A small image FSQ autoencoder, trained from scratch.
Data: trained on rendered made-up planets, 195000 training examples, 13.1 epochs.
Rows from block 14 of the encoder of a small image FSQ autoencoder, named by matrix and row number. Rows with one number belong to one channel. Each number is 500 + 50 x the weight over its row's rms, rounded and kept within 0 to 999. All counts start at 0. Numbers have three digits each.
After each channel's rows are labels from the 100 images, of 14976, where the channel reaches its highest value: "peak on" is the class under the peak; "top examples" is what is common among them. Only what is clearly more common there than usual is listed. The data: rendered made-up planets.
# convs0: expand pointwise conv (encoder.blocks.14.convs.0.weight, 256x64x1x1), inputs 0-63
# convs1: depthwise 3x3 conv (encoder.blocks.14.convs.1.weight, 256x1x3x3), a 3x3 kernel
# convs2: project pointwise conv (encoder.blocks.14.convs.2.weight, 64x256x1x1, transposed), outputs 0-63

convs0.1:466516532549528359530505436428531503493507459600469542483516479536499515495533480514633463582421531546513472514507612506459501479498517370497500508475467417508461426500510631519545501469508502
convs1.1:500500500500350500500500500
convs2.1:489547534454270489470468503507484496498465480476531470508430498456491506533476489481445628495533492568491487422516466520553501527488586496494452524584522578497482591525405482512508460525443519
peak on: ring
top examples: rings; desert world

convs0.207:496466557534518478505443395478644538509478523566535480600543426573522441423481487466498395471487504490445520458489520483511521494437351474480513519529505471481558484473573504496558528520390512
convs1.207:571478563513467454500484596
convs2.207:571509479447496538519544515482535423422510544472499438498497556555457524594374509598427475427512485544509492506519504500487526479436430491427566524496487542398525617587389477522481479520514479
peak on: planet
top examples: desert world; lava world

convs0.193:532494461479468629469493534576469498487502541406536487503492514440514476507487513497332547370584486451507505444520433496510457522487484628532502481513537570530528569505483403466446498507477485
convs1.193:498501497501650499498499501
convs2.193:518537559508520414425491477428520499458585468566435582476460499524449529510475473512551397620545485590501450512510420498499503611461504376500478520469536504507413408548529535510510533472508495
peak on: planet
top examples: cracked ice world; gibbous

convs0.114:511493515601514499483579570504477427483460510499446448538511502469496540604542339566532514494501645470477514506517494338489488517504537472483454506504516512408516483535505508472525406495523506
convs1.114:500500500500650500500500500
convs2.114:486529455417463482478450477446560601529539493499585531535468521552558434434463593425493490508499444532549459472478512632514491491473410512528550511510504464672446555495547492538506540459522505
peak on: planet
top examples: polar caps; lava world

convs0.11:541500509539448520523534400517493439526490467477594483601567440523563501552506499552560417554482480543570547558450488474471567502589351472505601510457498517533457493466493460419555521475483445
convs1.11:504442505504378509521448472
convs2.11:436553418462482488479537468509528568438481484455595447502408484494471495583559535588495476492509504487529457532463503574470463509493410469512460423532468500416517533562459588608591464467488609
peak on: planet
top examples: polar caps

convs0.107:488417462475488501513467459485587576507496508496571513534525427512478432429461573471517529512510456587520516489443524565515541478494318505642537484509516491570446516482571476505566517498414493
convs1.107:497525502502355500514523510
convs2.107:522503466538484490521527605492543479559471550533478401520532517544463621535490442472484560474485566521388499499511530448538420527481372459422492577509538517451565518532596535543502509513597548
peak on: planet
top examples: ocean world

convs0.20:497492590501507440550526525395553520496471522630537508546537586567519481470486475464592469604423510551493482530534590485513571466564495400530511498478510425517555452473549566478543502577461461
convs1.20:496518480572627510515508506
convs2.20:499487476565431582437475522578519403466549470549519514488516475494539533506532452461445471477544548462473498483515394443534480553414498532403414497439604591497477468492532388421434498501447511
peak on: planet
top examples: glowing rim; lava world

convs0.97:486465503516623497541514490490632532468503510519593632528545435492545462396503515493532543497514508467517538531573481525508495512464465501531517519536582485533346472416547461510536569506430507
convs1.97:503540524535624537462474482
convs2.97:515519451467374457494407537459453534583505506493476464466476566485457521471513415381477553493524468515463481529438513487548566438626544546481484501596545474519574458510400500458455461549501448
peak on: planet
top examples: full; cloud-covered world

convs0.17:479514446439480553443462445541426553493540557499540449566402447341558418568519561581482593507489510431531417513454474546480484553477522518468505416504450467515458552479464441516515505534503518
convs1.17:566588541558552531531502526
convs2.17:454544540595564406513441496469464510525522472505477557488580464525554521443518453466567443588492475570478572554478545474513532492516507429580479569484514448512515369425569615535507558483528476
peak on: planet
top examples: full; cratered rock

convs0.140:486558530506523548325493481651550493519565473418449506439497465510508524470558520527467497433639531534476544485486418486525452579486505542476478484607537539526457508481506476509480492506502554
convs1.140:499500500500650499500500500
convs2.140:536527438466501455474473475404375520540520580504534458634470452482498528522503456486467515503548428483652483523473499501551624542531424493492475578462539506498528480476441528496542536447463435
peak on: ring
top examples: rings

convs0.176:459507481501504497559531526413582524438558482588533409511503505543478527510442390470580505593465566513529446540502567472501605454539503427522516509457519488484507462520633506404504445564512452
convs1.176:488509511444409510555587499
convs2.176:569482419506482581543525536532519453493449529469541396555488451508427608607466492568443452485463499492509525519502508458480531487517524462404549575533516551358455566564453448499564482454497483
peak on: ring
top examples: rings; ocean world

convs0.177:502548521502444543464541503538623507508510601463509482553449523425584547507538486527493436518530447600465578487542451466578488565488423504418546499513487530502524508450573472520476573624420547
convs1.177:511430506454558464483415444
convs2.177:573541446515473611553545470553519430455467523406616425475527522382470542566464481631461513450505518537458505435512526484466503488484478514479584512447470537487462564540492428489525428534506452
peak on: ring
top examples: rings

convs0.224:445522468503456465485484484480512485495549498518452489458405421496414598517503468556514523531482566508419505544452525500479493493520595466652447476567475494415420502595506557578580455491512575
convs1.224:496506460416431435462554524
convs2.224:504480465607428529521501503522495430602484500407515447539532450567502530468596380457502530499464567476476560512525519375510467505531525478523441580589505481448495438460480489442419467473568527
peak on: planet; ring
top examples: cloud-covered world

convs0.121:582488556487499505523482539480510420515512469483478412506580463545523480506397476458476503486507477542568539475545505475494595460487534517574560478472536543504475512474530467371355462457498345
convs1.121:500500500500650501500500500
convs2.121:374433447474507496431521466504489534500510499529520550412453507458591493486578522562518534520503497379410472507469477522508362539487480454447502530523480416486526502496483582570559504508491621
peak on: planet
top examples: cracked ice world

convs0.190:486556519512518547298486467636489502532571467433465491479491451521512534459573511531471496443658534529527539498482420481524463593487474535497455495549543551519466501474491478508497506479483540
convs1.190:500500500500650500500500500
convs2.190:525404464422508459543519558383619533464460577523568490440470560485529436598443498460469523479476383461494462515507542502469582456499587466516509537513488471435553519553571532505486543540534462
peak on: ring
top examples: rings

convs0.113:420564612508657520527534469490540580481449456474597505433528413532461577518495516539547525560532490432547506485458522511460526479582472452465472503454515536443419497553485499512582441468553494
convs1.113:547496484566479483548611519
convs2.113:587486451432467579495486541525525413395521493470550409478499492471439447531440483529426465431506480589543503469548469499514589480531461559450565435484528543504522532571455394426562461503443447
peak on: planet
top examples: ocean world; full

convs0.94:497526537401399518462485485472637522514490496491384487470420478563447532418414569523427516487510481457508504455534497555523524493572615521428543454555459551535483582530561481504461472517508511
convs1.94:537559523515610540513553502
convs2.94:519538480432556424488472503450400543474576523539507430495464465442427520579487450556436472429571492508566425489540503479520478506461549467533438557491540507482550486543417629616466514453445479
peak on: planet
top examples: cracked ice world

convs0.83:519479512470540518551481506485426532500470478476505444429498721483580474506419466442492535512516464441566444471527513521505496464555594524536534482461524481574497521497494465441448532499620431
convs1.83:486463438520458484600553542
convs2.83:469522520530518434494469519474497490590475471545464564515499575542550493427519452345572523609486500567379538581500486469544511489597471501528507514532550450555570433441497484452479516576507482
peak on: planet
top examples: ocean world; full

convs0.22:558457527512511497563547555430589570554494563534486447592559575534520465401478467476507452514455503586531511458552546454565616446453586417558558542459508466475492497534534505480482554526449443
convs1.22:574525516584537520579503469
convs2.22:497500455501360623446527537585474483462518529484589459452495450447472524586556415536464476405521523437471483494595435424517452529477445544464489470469515538450541528538531475484484452426501561
peak on: planet
top examples: crescent

convs0.40:457476616514484489412421457499633545470483538553454539411462427439580531440558470528554497510505562441468516534534495485598511552479463475447436538526468503519500498461494516522601544561460572
convs1.40:558600534503533559544540505
convs2.40:531542478461518439480479540486513449410558462511391427500476515577474532596406453510481462428530564576565518573473501505481531496495463467581430480461540559451570467605488583544513441466529454
peak on: planet
top examples: desert world; full

convs0.191:491435573532544523468442468518583494544423480484582449638468539515554505571506548493524425459528472582396549493522490470573516498512453491465537475553530485569521545475485498500579538490354535
convs1.191:448479487518545528457618483
convs2.191:501497512451513462489393483447459511531526511508359504517522507466527499390437572409472599495526386459543426394466489566505444513474549551455511505516498526590542521474543523491457583527514503
peak on: planet
top examples: ocean world

convs0.49:519377590539547515545517501526443520492478584457367534445510606435516514489525511545489657517519466505592477453506479515489503536461535499427506543457480505474475505505546484528387517427517496
convs1.49:497489525550482600488505406
convs2.49:557478579500422532466561513520528489519547565439454553473497521447431554565513499674488421520518491596477520562582441458492502563491472465522588549451468535432486533553449555555469481483517533
peak on: ring
top examples: rings; cracked ice world

convs0.248:532473451472451619473488518571465494490494532417545485510491499420529473513491521494335541362580495445522506446516434505515449507486466633508501477507524552532540563496495409468446509502467484
convs1.248:501502502495650496499497497
convs2.248:553525543486513441398490491435502511462603510569441579480464491509433524516468468515508410598557471556499445494507382497513514626458505387499483533475555520510417421551518517530498559484517479
peak on: planet
top examples: rings; cracked ice world

convs0.62:487567529503530553336484480664551486524565472413462500447496470519510527466557507529468493440650530537496541491486422483520440576490505538491471490606537535517465508482510478508498494499486546
convs1.62:500500500500650500500500500
convs2.62:526516422467490443495489489418337522537516562518535436646485448484503512528493473476484538483531446460622490528480517502523606508538407487496476546429529500498532490493406535501542527440466442
peak on: ring
top examples: rings

convs0.192:548516533529448506463453552514564421543422547465460517604556591487468500490470511464451456452536488503514563432564472454507540500620551522505527508510552535548663487521451489427490457590478463
convs1.192:434432521449561437489449506
convs2.192:518504459533432614514485494561479415476518513535551466406546513399487531474475437497468435459487503525370517428530482466525493488582456543386554480486524500515489486511525380438480460561413493
peak on: ring
top examples: rings

convs0.48:505510371462441503460437499529405508569566545453437433559457494474511511497510531451438507517481456573465514445344472499522551507513453519599548525529462458444428472498527476470420525444578502
convs1.48:543547517540533538578560566
convs2.48:447519545532514413412415545473478535550505490554442580441467520549560530436522461397540557476549517487415523557545470487513384527521494516487418526478509497532558449452548572566400502543529559
peak on: planet
top examples: full; cracked ice world